{
  "model": "image captioner",
  "dataset": "made-up road signs on poles",
  "train_examples": 245000,
  "image_size": 48,
  "crop_scale_min": 0.8,
  "horizontal_flip": false,
  "cutout": 0.25,
  "tokenizer": "word",
  "vocab_size": 55,
  "encoder_arch": "densenet",
  "encoder_norm": "batchnorm",
  "encoder_activation": "silu",
  "encoder_depths": [7, 9, 14, 7],
  "encoder_kernel_size": 3,
  "encoder_stem": "deep",
  "encoder_growth_rate": 24,
  "fusion": "prefix",
  "decoder_width": 192,
  "decoder_layers": 6,
  "decoder_norm": "layernorm",
  "decoder_norm_position": "pre",
  "decoder_activation": "swiglu",
  "decoder_mlp_ratio": 2,
  "decoder_head_dim": 32,
  "decoder_fused_qkv": false,
  "decoder_bias": "qkv",
  "decoder_qk_norm": false,
  "decoder_layer_scale_init": 0.1,
  "decoder_parallel_block": true,
  "decoder_inner_norm": false,
  "decoder_positions": "rope",
  "decoder_prefix_bidirectional": true,
  "decoder_connector": "linear",
  "decoder_tie_embeddings": false,
  "init": "torch_default",
  "residual_init": "none",
  "optimizer": "adamw",
  "lr": 0.0013,
  "beta1": 0.95,
  "beta2": 0.95,
  "eps": 1e-10,
  "grad_clip": 1.0,
  "steps": 10500,
  "batch_size": 256,
  "epochs": 11.0,
  "lr_schedule": "wsd",
  "decay_fraction": 0.4,
  "final_lr_fraction": 0,
  "warmup_steps": 520,
  "weight_decay": 0.09
}
Rows from block 26 of the image encoder of a small image captioner, named by matrix and row number. Rows with one number belong to one channel. Each number is 128 + 24 x the weight over its row's rms, rounded and kept within 0 to 255. All counts start at 0. Numbers have three digits each.
After each channel's rows are labels from the 100 images, of 14848, where the channel reaches its highest value: "responds to" is what is common among them. Only what is clearly more common there than usual is listed. The data: made-up road signs on poles. In brackets: how many of the 100.
# conv1: bottleneck pointwise conv (encoder.blocks.28.conv1.weight, 96x400x1x1), inputs 0-199
# conv2: growth 3x3 conv (encoder.blocks.28.conv2.weight, 24x96x3x3, transposed), outputs 0-23, a 3x3 kernel for each

conv1.81:108147101135149104151127113146156134112137148138123155130098116139096153126127116143085102130143143091069139128152138146154132052140110114108147146106114113155107086147132121130096130138122083142107135088082099115106113148136125134123103107140140159145075133132126152086116131135106109125087133146160087118130107100119128108125139131134126132120145121118094126130141045095106115112103130140109134114098099129147068115114102109128117071130113141147155112128100096097115123101111107091120085089088134127125123105147090099106110073106134118151100117155117118098107131114113129124133122130165154133108118
conv2.81:155126170120105136116127123130099145102065106152126159091110116080111117146140148173126132132155159126129124142127128147081132135131149158106149098079121152148162144144124092122119111135142111072103134113141157118124169150149130160157125119131097099128085114140152128160141128140135146166127125170115058119090099101156111124140100153089075117124145154131129107116127122123106134149115120127137140149157190168151107134158117151120138170126135135153150124122140163147144098134170150142145158101129183140089101131109164169124204146146138131136129086117132100111159131132170147140140167179113116106148122163124154161116121123138154122125124095132099132
responds to: hexagon sign (71); yellow rim (25)

conv1.58:153119123120098108126108174134143148121101116099134142118110109115119091112116132119122151139137147113143134101102147131131109125115120128126106124170122116100120113100115122120131146121150117105135136126118133103123115168093147115108173107113119144103138113131126156098163123150115132105161117137139140117092128077132133144143140118120119124133120095111119138120097150135109105114112112131139106113118105086129132147150103127106139141151162125067139144122165120123137133112128139131092061087113080090168103144171102196154128134118107157189099124133089198153105115099152109082112130128091167142084147
conv2.58:100092107101115078128131124112145135124139147089112120126114121146140144156140120084121081100129116105126111090124110062136110116158111086112095125160103132168145095110124130144134121134143131155112134181162122126166107104093134129144134169129120095116150089090143139088147148112128139149144147151137141126170159145154118130071104094142150120161144125171153144149144178128113147088103101113113112154160139120114077113149090084121113109133117124130119139146104118133121142161160112129138078105100098111070104129093086093108071100110114120116128145148152156174112114151142120103112137172096144131086129121123127158118140122114102100101128088099108120
responds to: hexagon sign (62); grey rim (27)

conv1.18:113133118117135095115134131132127083107190119119139109114109088128132171085124118117111159118078124095102097131140150138119139183126153131132099082132152134125133107102155136127144100127136176149086103135119119146039151075173109104135133093100119134128118111134158128095118136105157134084079072155155149142146142164108092109119133113101097115108105177151125159123131164113153140136137176156114154095119117164136148174114112103140103106121150165132086123158102092077157126167079138116124098129151113144145090132133130131123137138134107137130108133128130144120147175115090149131084123095097101132106098
conv2.18:128120109103143135109136146117131107083125111137114127124133099114161119104143103098122147108106142105131133081101113108165126094136117092104110125166150100149142122112089107187132118151124111096118123120091086127134091096093147132127121121165088165122108179160140133120104155156081167112133170147096082096107145128108140124081107124113142146106146158109114090126153122116115159086123117106160166091135108100125147104104164105124152102089123159136091164180110086158127151161078126122106152126101114116125170120129126120089138149107141116076099111094101135116124128137091091082142161092133119091105139124139147118126159117123118136102144137136152102
responds to: A (94)

conv1.82:110121127122102086167155073150166128104113100159139099137124104143145149117116115124159126127127158119087113148105126106122067088137192100142124099141140151197135140125149112125096173132079192127106119138131165155088111120166108136078118120142153101090142111138070173092138168093169130141106098197140121197130145170092092115130142130127157148115132137139126112136156102075130141144110151106155169120116128085143075142181146134138097087126168132113132139107120114117113125143079113151110154158086121152100096096132151106108128098138155118106142127105145127173144128115100116126100139126108121107145106
conv2.82:111132125144145141124116128144133133149133118102108108170135107141142137121152148091143159087145169092129138142133128095120144110116132121132121120103117109112153093062075156125094148154151126114140132127084132135105114166157150146149117072089170169131123161135084140142091133135087140168107131124111115111154119078122133128124129098155155152107112131111147146142137109132170096125114091080144157110166151076138143085140138081128112095116161102030152143080130114111114115092119133115144150150145159118142126135113094103108150151119147160088123129125143141112113116085075085141067094118119110134112145140134143127129126125139118145148131134114129116
responds to: ? (83)

conv1.46:134083114144073128112150095140159142110122091150171104124142080116123142126110113079167165122120134109106105135067112115110085106129143104093106079108111113156139129105130092122095144099095218100083089149126110172094114105159122107068155090141154120140153096115111188052145129098142129121110081129135065139133164144131101140122103123111130120116098164114138103127102142134114125145084167108154143118140121099111049108141126130138085077104152134153117131127182101132119110101086133189128171142093125126076096102100113092098132127133140113096174101126170109147152105101139147098126141113097145156158109
conv2.46:106106079117120117126119123122134115142135103103126108164141090137135139127132124098161137125166126103151114140127103110125120133103095112101119103124146101110132116093084134125110135155160129102185109138116125143115105163167160128122120042075132153131130155140144144123083122155077129174096158146103121134108116070092119123086111094131144156121111121106158124124128092116144094123090128089136178132141126091143095116121066084130065116148177117079153165090141119089118107124147097156135099128124129115112143140117084100130137148133147145098098141111127158085120119095121120133112138114130122126087181160118159118146130114132124114140109144121143119
responds to: arrow right (58); arrow up (42)

conv1.93:123113127113128115091137161154146135118092135113145128105139148111096125134151146133145129118151119101188122118107114138142111152107116097123125135148117129087146121152109130145108093122146088121174138139164148092182111089107178108166150137127136159092146138122147106158124077118103133104173127102103086108098122123127149162117148121119106139108161131132115133142081131156107123104155088127135116137157157079137125119133104129136117114098108129107122114133146164160168138101175163154153134116138135095105150116095142113134163140132125139080118114106141063169134133167106116123118147133093142124139130
conv2.93:095109130129153134136145129098109102101131105114137100093107115138101122080092140141130104142128074147144120110106118129118098110129136120127108109137114119112091108147125115142103117128094125094079119103092109149131099128121113129136121091088092086110128110084145127132183140106189142077164165111079103093077137115133135106101113106099145127101120121082084086122116122110140131132139121114121071106084084136166133156140100141136118131179117121155136126115154104105137099109132112086088106160130076131163138132129118112148114093161125122133105103073079115134114140118085125123070132138104140141132133121103121126137102124094080120124155129105111118
responds to: & (100)

conv1.25:128170133078148105165140129119146121106141076118123163119078147146110141120108153135082107135101151107094139085090130128139112083111161161135124125162130127119110108107146158132104130135166083111102130142070104093090104137149109116071161082113107111098095128092098118092102208145140115118116087191145173102167102128092137107158147136117128102098136104142112139120177104104122084103124132159109129137089116112098140149110128121138132133127162134106112162138131124076127132102090122113143079119112116147131108119172122175157132118143149120153107145133108128117080098141129085086080121158117163105101093
conv2.25:157132126088103094106109145127089127124098140101140129124124100117119116126127137124131093108166167105133134126119069106135102111112114104120083156158106124160172101096097139119123147158135134105069153130150109102151125125113126143121166160127131071085128113119118124124149164106154157157149118156115080104163155116100111127123117113119112112131154167153122099156145184125138175094140063147161134138161172136139110129146163174150155123122118118134113130127112120106100158140131121145113131082102120137094120178129110123110098108138166169105131083122144113157082125130172117100123151185101124108112112102146150147114107131100133101103127092099110140
responds to: hexagon sign (77); grey rim (37); pink rim (25)

conv1.67:133160128112127058136130136123152125119112093152156134121084099130103161085104135116140100109108136087129103149103132112102077121116189141130092124182147129174133129106180138131115145123130132150101110128111161128087112120150117092123159091128146139059142078138065161100104166117175138117089062166153158150141143136089120140110125114107140135110120109159141155136120114081145127130150187133105167116108114113131124170132114114142107078155139145080101096087111118102142129154109143141122107146088108158138104141145131148139125127153168140108125106097158147157146145118128114139110120108131091082117116
conv2.67:131090107138155122081093130122138127102103120108126150160153110119165137089103112129131143112131183113128152143100125109108115102119106110079117122140126117155150119086067119153114156170145144119107157105062084124115115150156113138114142093078090161116071171141079132121134116136134149159148125128122103116160163098102143134110074117127161156138169141133124126145142111135151138121092108085128175121164132100115127110131131112117161118094157112067138149100104120131131129081130109136141116104101128104092123124109108127114125169122149145100131125111130122099099122143120061125105120134122103087126106136140139149158164126124146133133129101117067089
responds to: arrow right (81)

conv1.40:145121128171158131137130136127174150107109129137102133135099120142081090130127158141103103115148130100090114123139127153128113073127107079112152139135115112138120097155076142154107136125107080105097150131116126140127124165110130115133123134121180157115141143145127176084146125160124118101138149151145064109115099107131145146115101122124163117154126085134135118132112045113126110156099113101120111148084086115157093120181096109143117064169100131121189117132134159090145127103139116105106134129124142127107133103147107102119115121117106067099148139152122103117074089110115089129135134127149114169085115
conv2.40:118108132125103180111129136134089152155083138155137128096119115106109154136140162155126136124110135133146109120131135115108161142145154116101160104089130141167149128124135125121115126143139118081115135118084132118113148135133121071131128151120117114102110130109159164165139124125136124094109099145125081111140129074106123115097081139065063105091150137139090122136112084114128105122109094096084025128136136144103101105118095102103091115118125107097117095135140124114129127095130136148150139092180155111118112125120156127144117082124129115162102074114149099075153134125127121134139125140123147156096130141127136148119141122165141107117109098127063123
responds to: hexagon sign (98)

conv1.79:117093128060141102161123163109117109092117129071119136109115120122091143100117138137042116124111131093134109128093140098107096150104063088094132112132142139073126120123160125107148144110135106093121124135119101081137118167090118095130125091109109118102102107116086164131142140129113120116135113094149164033126146124128105096121136124107136096086121142132128130125081155082110123083092158137118100118071060086136174102063143137130152177098135107087131153100133102092117115100095123119148099127120115117155131172138083137145105077133111139139124138166131141150150136136135138112117122129150138123086184
conv2.79:140127148127142093143153147087125168079111164095100154131124161130125130117146156108109105144144131116120129114156098107144084139156106120144126097130093113121137134094132108101119093119130131184121079159165133138137096132081114132098151140136154113104170129130159121103116140125095163124117154113125124158084140135146079121084122140144147123210159152126172137098167162118126163124159175113134151147148119079113124128139119127111140117136102146166098167183118123126125111120138100106127093105075130169143119163129095130088064149134130142141121158161097132146102098129134121138146148135126149148115145128143155154142169136117104109124127101113130183
responds to: circle sign (99); 20 (27)

conv1.19:134165135076087107116149111130112150096121072133145147156154136104152127106127104122137128104142137113121109085099142118135077117143192142158124154179153103118122114125143115121114191130125114150139147105096130131145127192131166106073147104118117146064131117122097167111149151173153135149134105123163157142143146126108148147145157133147133113125137100130141124135129085086137140137149147160105129156130132094126185188139139158126130129167150098060117152121167106142137129120117121104141179116111121117083169108118165105123142109114118115072161154114132074149130096130095118145123102118134084110118147
conv2.19:142072094122136102147118120118126113162140123113137112185151120141125109108136138131132101156133140156125110112095106080087071130097128098092094057073082131124147121103137149151135127118124059107111082087095105112091088103087117101116116099126167161111129146104116101117133135118107128156113112145078101137105134141089135102115101098124126115147126141105130146116145117117126067105132108092090135168140141131120133158177159159142148127143127157091152131122122122140111149104141136096127105109106125135124095139122102136117073134143137149120100107131149130129118134095134100088157127124146119109137124078134114155117130142097136126162194114102105118
responds to: 30 (99)

conv1.56:085122143098157123097105064185125103162100089144138143123083121135033132102125106121128099129145111118117133115099141104113133092126121162112157101122094133141114161127185123116103140097165104132118078101128085110086127122146110123137151118115116194130121111107114143132073141122117130129094106131118151121128151188152086107106128107127103120117110127128134115152170109145105117120098139076114136113109092147110108058083105112140123148094116105104129102148118116111108122064108151122164140141114150143146106145097131125104121113138137137108086117108126118108150124137139094108066106139146091108094111
conv2.56:153154124114105114111120109105124123089118137116133169159113108150180151103111101135123149143110170108123141111083073094090085124135120157104053186162084156129137155115128128140131131114106121112104099111076087121152159155149134136067130126117120143132134157146135102089105154155108127117113097139107071075116146093141108122163146096153141092145124105091094111131163115126119153144137131149172125100087111120146113112138153112163134129146155120163089125160115149120109163110139130100116103105136103142120166147138116141096111129082173145100125090122097127145116134155135110137144113132119099119147137167149134132121101098116126157102102129109105126
responds to: arrow right (100)

conv1.71:108081117133158094147152146095122116137153145134134107127110121107105134137134134118083149092121118051107120149162125132144125150140132081159120113087114147136136139133137138133110091134104186126077096140134115161069141089183095122159101109133183132143116101109127149104093125144144141110110068164117092163128139199111132118118098141130117123102118158127113130113147160100143123090114217098121174086126098158125141068162104078159119106105123178097077106132124151121114125141119148121176141143109136138153115162137134137143121112109137126178127133125117193160147177124089119166079108102101133167105132
conv2.71:143156133084151152134139125117092125096075130121084179148138106138154138110109098116134130148133142122129106116140150127157137143146112147129137128165154102123129136119112146189116108171119149127123112137087128146124125164137123113109116154174128188099114179157140144142104174155101195135133183149155116125102152087102132105128144138113152140104132123116130115127137128152113124136148156125195202115161117114112126132125132120122128126135142126154155150168127129130101113088108111103122132102137110107147142092130137115090167163079148137110121114105088099120128112155125127102108124092150131065132145090151137095149161122110068127126109120185127105
responds to: arrow right (95)

conv1.28:127098127122148091097147133145140109132149129123115113096115115119100096116146136138110128133113124046134111136119116125149098160100122116152122101110127116112128134123109154140125151119137151125075131116134120129092120158127132119141116131125146138098129136123123160102101094150130137098130074135125128138122142180097131136133118132116129095133121120101134128120147139111130125122117177088099140126117095134133129114141071118115112094121124134117136095105116127112129108125096151122175167159113139157108154137143134124139096112153126135121152107104117147139180165093074127163125108123102083146097099
conv2.28:125083111103162135082120116082121129116088136109111142146116127110154131087082090100117123142152121119125091084114122112140107122104098097109115131157122096105119091112124136185106102111089143143138126116094106141121125090114131097107105112124115136105111165126123131127119160123137155080148130116131138116105155111108120098085085125114134131064083118111144085119151090112121083108146140121166125102103055093124103104172080072142110139125124154097148165147140120100105116121138109109119116110126157123122134137112119129103147150119140095109099137095109088118129092111106058079134125137124108127131103113148136113137159128097082126133150100140137093
responds to: arrow right (66); A (34)

conv1.47:122054128132137090096111205135142120154122129081143111117119106087160102112118124106143127102112119114148132116122124114113095156099112080163090135137092150095089123122119110124097136128158170091139113088149158118120120164126126093141120145116122143092103093096138145127139061120118145099185092076116136122100131091117115133110143113101099136131128142134110161105085190139095138064139125124118119117140102093141143128131102104100135146124137108080127133094140160181112132113146183087152132131135102156170167158133123178157116115144113155139134118120153194175140134087081131097096112143120107096110169
conv2.47:127119142099158132137140146133184138095086098111115152101108129136155122115135120107105123145123103155131078143154176104146121148151109097101142118120104124123137090155144132165154124129131154198172124123134120127128154128127117135136160169127136129147144122108147147101185127108150091128137134152146175175118101140149109129096124132118148124116096116172175173105132150107134154151131157133105126155119122094119113127153108094093098148162121120144119144172092098136152097108100126103116062107107080092136130128106107102112073117147120130137161199178108098119120131144153122127123150154124153098135142154138133138160166113092086113122160119155140121
responds to: circle sign (63); A (45)

conv1.65:146115147149091109149164134101108123135141122129146121135107146132161116110128136148139134151115117135125115140136143122132098135154119083142118130114145141122143142123126129117163119087087216126126130122144113163071129086156113147099040120142132115134121103128163120116162154104121107132172165105133131104099154077118132128099119121104156126116143172129110091093100175103108126154158091153166095120126138115136114124153150161144149124081164140147104150141144118175120137154108121103128119139082112144097135079139162157124120103108067166136106161125109148126114151154133121141130122102156116087147160
conv2.65:130126113116114139146151125144159080119149098150124119130117142123083101161150107130124149102133098102138077137156201131166175150162137136141149118112092121087097138126109098143123099134131106144151104139141164138109132166175137157158124133151075164146118151126137136115070109158093140163084149138143131129118130136130109112131121129132126102109102076123138149110113127125123122121100133102103112131111074115096137128125153091129113128121118138136092158155128143156111173138088160092126131130101111107118139103113118131130087082120111091134145171129128137126144101128165135095142150079115184146119177129120158105141132103134057081113123121152180113
responds to: A (54); star (36)

conv1.48:149166131116141076161128113129145093085111129140127119123062128122148122108126097135113118123111170106124109115145141130150105128142190123159144104163147133159125107092142100111137136132112149135113135114139157132084120122156126147107123138116113099103118127146094142056119152122149152112095081181174127133104138158068129114149154120137115116082118114147111141126166101029151105112138145166123164112073083114130156166133117111120125111136156150128131087119108132113137124161089130149134159163090119131130123158141147159176133105136147143161156123114105111140121129151098127145121127144122134117134110
conv2.48:112117102116171114065098098087123116112132127108101121145114091107160100068132104114107136154149165134136127088090080106131115118114134090108099115139126126116113128115114143119098118125104117111122124141120129121119116121106134126130132143135119137098110163127119141134117117124107142152134135150092086152153163152122118065121163127138173168093107100104129114125145160138139103110135117122152151141152137118125152117150159077126139121100147130085147165112093102101104140125102123085090101110129119104145148117084117130107121165126134144069076116099151157159113087117105061092098085137134117133130102104170150123150136103072086140109152123089131085
responds to: ? (63); 20 (33)

conv1.35:110138120056128085117128083151126119071101139128156153134098156156079185107117111131047106170120140069105135130125129144131139074122078149084156108115110129136138150118191116124107140115137123124087130115108115120102107137161133147108129080120114146134100116111058159096150153134134113144083125158142102102130126159163116112112146117115116109089131154128125098135155120072100137086097163122105150119090115115107119089086112092151125143066132153158127153158118088090106119121111140105145104118110142144147100121129097121120144106129147112165121130122105132113127177154147145141114109128144128124102147
conv2.35:170160142145140099124156141118103156067056135123089143123119122140122111147142133141112161131171173105090130155130104141103113125141146179130106124120097137130140158096115123119130102100121170147117105139183139147127157173169123165088118128130134132144113135165131081127117168173143173169151166165147089112102109115168084140157134128126122124155154148125136133089144167115135155137137143109158161130133149110158123134166103142127124158125148161168114162161123149128116116139120111095143124092145148109120135131089147152105141136111150118082126098143089099157130090135151126159144159141099080138160116177137162123118100131139137129139124114103130154
responds to: arrow right (100)

conv1.68:147121132093069075170137130128127115085155103120146110138114132139160150104148115121121128109103133133096106113138125131123092116130194146160100103159160131165132118111157130127149138130083142131115105126124140149073122108169123119100142113110154110112131103142140134068093160131161134124137075170150130162176139146097125144141143125138150132093134143117126132128159105068142152110132141145112148128103106124114139171151137113143099122145138139112100098120130117110145125154075098149124172123100117122099113114090151105117138102139140132120179139114122103121101131127131141142100158116125111117162112
conv2.68:113116092136162134090092111126138136148155112100121106146111073120151138089123127107123142095141155115137115109089108118131155097091121089080116113128159105105149123105119122143097091133141115109142126126108107138126087137097130141125137088124138173114117195150107129132104117150061136155066138151095091151144164112087133077094122105142143145099094104106135130124148129134162102102106114089139170109138157113129143122131161115120115099124132095083151147078129109110119152137108112126093131133097118124135150109094102121090121143131146152084100116100144152124101122098093080101081117121143101086112140094135152117152137100089100113128159145100123115
responds to: ? (50); arrow right (38)

conv1.54:126131139125094096136144074163165151115099083152154153140136105128130160125130113090172129105120138108108118129057134096112081074126187110141122105161117146203131155127161131130087205124097160128085116124117135164078105146159141100076147106149159151105145113124089211071126155113175132129092067167144123185125157151117113125121136131137137128122130123137148113141120070098112109144115152101146174151132121077122079136135141138133085086146123121117136129126148111117102123122080138159143145143095150131091156078098115082098146098143128108097142127113152099165169116121103126127108100127133128127148103
conv2.54:131130120152137117109071107132119122152133109109130115187159127146141124102123145120152177102152172089137128155121115072092117119113138128108110107086114105107150107084095141133114136149137119122126100111086110135123108171171142138131127071079169167137127154133119146142105133144094140170104134137083094103134122092115133128113112109143143140108097139094147130122139088117159085127089114073132163119175154088141147113147122092131124116113176108043151131098141134108128103083130103128152144119131152126118113138104097117130140155119155158080107127108133139106129129085101078142107120118116111124117129168122121138112142125140147146167133103105103103
responds to: ? (69)

conv1.4:151163119097128124117128135122123133132113137114137169151115132116135094116110109108132136136151133142119108119108126123109147092139144112132145157202134108104125112118117127129116169142160104111142170128114143092156118209103164123125138126109117131047117126146089160113184139179102131117154135142157137096135128108131131127135148120135121115137118091110110125134096111128136126126149089142127096130106097112123165182152154125121152121178153145043161160112123107141119128122127109134092111145139129093127125103159120139133137125105108123083137133151121163155123103089069142104137080080138129119096122
conv2.4:124076115090087090149138139114158141140138120130166124139103098112102128134179158125125120129133137129113118123088097058058050123140154115053084104097096139169160108116147121119139112125141107150140098117106103107125124083100125091133141172140130111085087078094123130137155144114118120132122119135123134145133128119130125123086040106114090107151162151153155173116125110104129111117116119103101116160171144136133104112160118122105130133128113130123113142171108126133117159130134137137147098097136156147127095141125127123133093107111119131128106155151136124123137143129147095099140106155131141143109109118141124157142127112145171139131170106095098113
responds to: hexagon sign (93)

conv1.15:109093142100086107108156210120101126119115112078157108128176151107124167141104109096112121091105135094138139116093143120110124167089080100161098143135121141084107097153122142130088133135182168154169124140119138129201158143141128068151141088123129153091099120116138150181158112114128151121154104112120127095119135113154133112129135105114133143147134174166135152117082164147095126091158102140106100094166147108127146148106150119113120126101131125101088176133122120156172164133155173111125106137124110115130150111132114117125133106152092105149148132146168161129110138117119124145133158116140111115105142
conv2.15:138131159086118126183176154137152139095088083117143145114109122120099112128091129144093129157104108191130102155143159149130107126130127113119141103115115122147133093125133142137134129171159135180155111097114134151136125134125110115106162179153122142138097091106154101130187109143165048088183158092139167138108114140128118135113123140110127126153164124150142141098118127081084136150129151149118132112118112119116146145136128206126131165146092135144107147148128096114175098118147108114121131140106071158121127149127110112113109118135112125136144167156107111117109138134171122135109085095124149099141143155123107150138123157145111135079117117154138144
responds to: & (59)

conv1.50:130160146102104088137146128134116095099130143112165107149087155109118181114123119136137125071115123085173115115087120130146131140148144112135100118174152113142164106107171112136116129106115186141146134161133103143066109062180161108111141103119108134068136155117077129128174150114140129116131078147120145115138150174133137125126160139102137124081152153138141166123141159075137094110169168160111171129135131082103157150107124130139125073101152141110096168096128125119150141143133127129087139135110108136128116126085118079118152105107139118128127153148123055127103148210143130141139128131148126119128172
conv2.50:141106125118125116090126116120163101089155117096139122151140133140095104095097126125129117146130120118144145155125111150120103146110118122121124126115117142098094129097075155171135148188148083111096127125087122149109096135133162118113163120114106170150099149161096125132132153168134179131135164117070097132092134136112134113130107127150164161139149134083110123083123115084153132121124113140161170185175133139117156155126161125120140125116132158132133158132116115104119160097078162109103139129118079156174133171164124108129140138152165151114089147098106123101082111102145097127132102097113141127111141128134108148140125142116135130118180151063157137
responds to: A (57)

conv1.5:122100126087125140137136151113102115119125139104104136127135101093143140157109136122118140128106131115160140124119106120119098172117088103108115144126110144111133110113138106103153144107106164107111090132179113111107140141102120096102128129133115098136129126079109144122148140114105107108140126109113175118107137134141121117121137128118120110101123139125126144096091217109108090112134125133143091119130120100116145096114130121105151170093146103112136156099144153137131141121106139114154098126144091107166127194128098160174124118135077149156093140122094166169141122145175112116137118134135141131140175
conv2.5:124121124124136118113148131103137135076137169089126167135142137159132123135140125101097088127117109134160119154169131123154134133154111119167148118151117117096091136107142144145154126148140134174113114154198154144167130144119141146131140159131180133113186136107154146093134141130119168130129172126104151135115131159166072126089142148136149138137122107137167145103150188110126178109149148138142140136114100112107111116134085109106127126139137149151099148172114115137122113114139104085118064109100099136120110139136098094110085119140117128139123158144100162182100128150150142133139131152120174139128123128146115122136145107075050100124132119113166176
responds to: circle sign (81); 30 (29)

conv1.6:131133123106150104104148094130133163149118064141086141121137140137111105139142153126111102110145116095119134133123079102139088096102153129104119149122112111113100114144085157158114165154123096122108113129071088091107130157058130126108132136138171120118132136128112153098094120157156106091084091161126179164114099160086125129104089116129147110166103071106132096119161051125112096153080102072115134126141158118142093135202108133139121106142122141091148101104124149130131123083103093096140156151111136123124138137094142107117089068116102050131144114120125147088123111109110096107111106148144102153085112
conv2.6:123163146126173163121091093146111154166115147149165138128084059114156156131100122168122099124118127108130108092112087113132169106110147115132126139123100111122175091101148116107126161115101154096113157101121161128131136102056125127141133139131130118088130160127123136089111125133114133120140128166116114115155138056102106110112124119134143127121115110146076112165114107111123128112100099128129112100110149156141094110161132121145140131154078094126148097124138143158140132120154118118147136116126187172050113152117107132101151141112145116114123083106152116152133121140152146096137152191103091102140126090173150141127122124132127137155155120146101112
responds to: 30 (95)

conv1.12:130112108139134103119115107162118113118111138102109129105098135152057148124130138126083115138125109052089120131132131133132109114118024143080153100061111132096111142146151126151108129125097109107070136097114091145094117162133142146129120113118139158176108129100127154085138101143058118105129140110142070104098133152135116129105131111117137117130116151115082125123110096084109115095073162097111081121068099105127115061103070107151115125112119145158141124166123103080141127065102140120167124139090139131128139116130078093128123068099115112149105113138123145120147138127128124120122103130154124146127135
conv2.12:159152142124113138139134115096107149119086127148082154124135137112122139160121131123119162130159180089117094101130117140106118133140162166113131071088109123109144155147131121138123094089110117138100114127147167122120157158139127159168118141159092133159133170168177144127111128155101145139116146131093099119091120098145095123133120148107108143125145152134153089106144121127102127128120138118145147102124122106114092139167120088158093160116122157159123125136138154146167104137172126095142117078091208151129131099108173189119137139090155120114121106109148125131150096122135150147143153179096076126116138167153165155096115092120111111150123114140144113
responds to: arrow right (60)

conv1.53:143115134140125126072105135145168157126102137137110126141171101117119076127142115106178151109139130123149118109069097122109090136089136110143122130184110116140108144117112122122095184114106134093131127118150130120139090142091148103120130138134134132105159109149133166145126033158124118122167110065120096105070153102117124153108135116109102099122112065106135137135107118162107116127148119101126133155169144082123113145108105142088122098123126117122152106103139143148107101073147169142139133129119118109140148131141128158171145151146128143131160119131140147194164097144123138083142132087106155130152129
conv2.53:077104097115160123110135144126140125132114096122116113112135123128114104094101117090122108134165135126164112096108134090117103130136119100094080098115105121126104098157129126116124116077115137153123107155127107133132115114128117151166107100092111099134129096077124115110173128093161136122122151134135151116119135108149111090065093066111155120111106113133164134124150143103100118138115110120081099130117096090149083120172034096151076136154138099121154139132127098073094089109153103118129067124135120095144132124118101125148117137156110102139127149118114127114143104103106094099106147153109149138110139144115146156143149128092115105130155099102129102
responds to: & (79)

conv1.73:127170112139152131146142115122142112121131154129124149133110130145108127109138117149095100134127127120106116120138143134146129052135144126124136139138132124108113083126086142117099135133144059147136159122086116112131116152136137137088113096133120127110090120159122138069156166143129131125108140175174114096141096080088144122131147137127140129120150109153113141137130071130136100114105112163099122124102092129144112153131145133134133084159148152146150132130120095097133100122133092128114092096088138092105139073162106118108128096082111104130102152180126114116075110104104116132126067104159154163076129
conv2.73:144094142110087112118114120130101128125102091144136098112098137079097136146153162139137118151152137133114156120121151122091149156139141132105162089082129167179151132108139099123103088159162061054134140109137147113104129136115114099145126132135115107078093115122155129174126156137145151150133119158100049145142125138133133119119088175110071121144154145133091123146107132111126113117089110139119106167170179145138106141144142143105152144105112120133141130115121137122142136138146164159140145127132169102123067123130166151139154122135113128129112084112135108101131139113151110129142167169125158146118128115131150150103114139147167114114143097092079119
responds to: hexagon sign (85)

conv1.84:104131127157111110126129096171186150132097108159116104143142085154120147127123125092182132125142149132110103140089126124109075092123182140146125100206120122186113136131126163144091185141114147104102101130128128157089106130127140120094172119126164112133134103163100172072057103131165129127100061160147090152116136144092116142119133110124147113142107086143136142149148090130122124138111144099147184139149109113136070150148129132128109066149152159135142089095134134124123118089096130181106162129113146128109128101112142131125132119144139131095152129124154124154132098115125134103123146122131145128145117
conv2.84:111117108125149131100098109104119140148128109108119100159128093140149133100124126117155138098162154093153120130099111062109144097123115092093084117129133124129128100098108141103100123120139128112142137145112100133134091144137130141142119049074140126130133151115118137114108117116114124167111134129093120141168149095108105094077090089131153150108112104119154128142166137131148112110084075103122146128133125086168134115158105088132080100147156065107159137067138121104077119118122078135146120139117117106118125115091090127114127163141142143115101114110150145127117108102098095112068133126118128107102152152113163153141142107090126112131139113102094090
responds to: ? (98)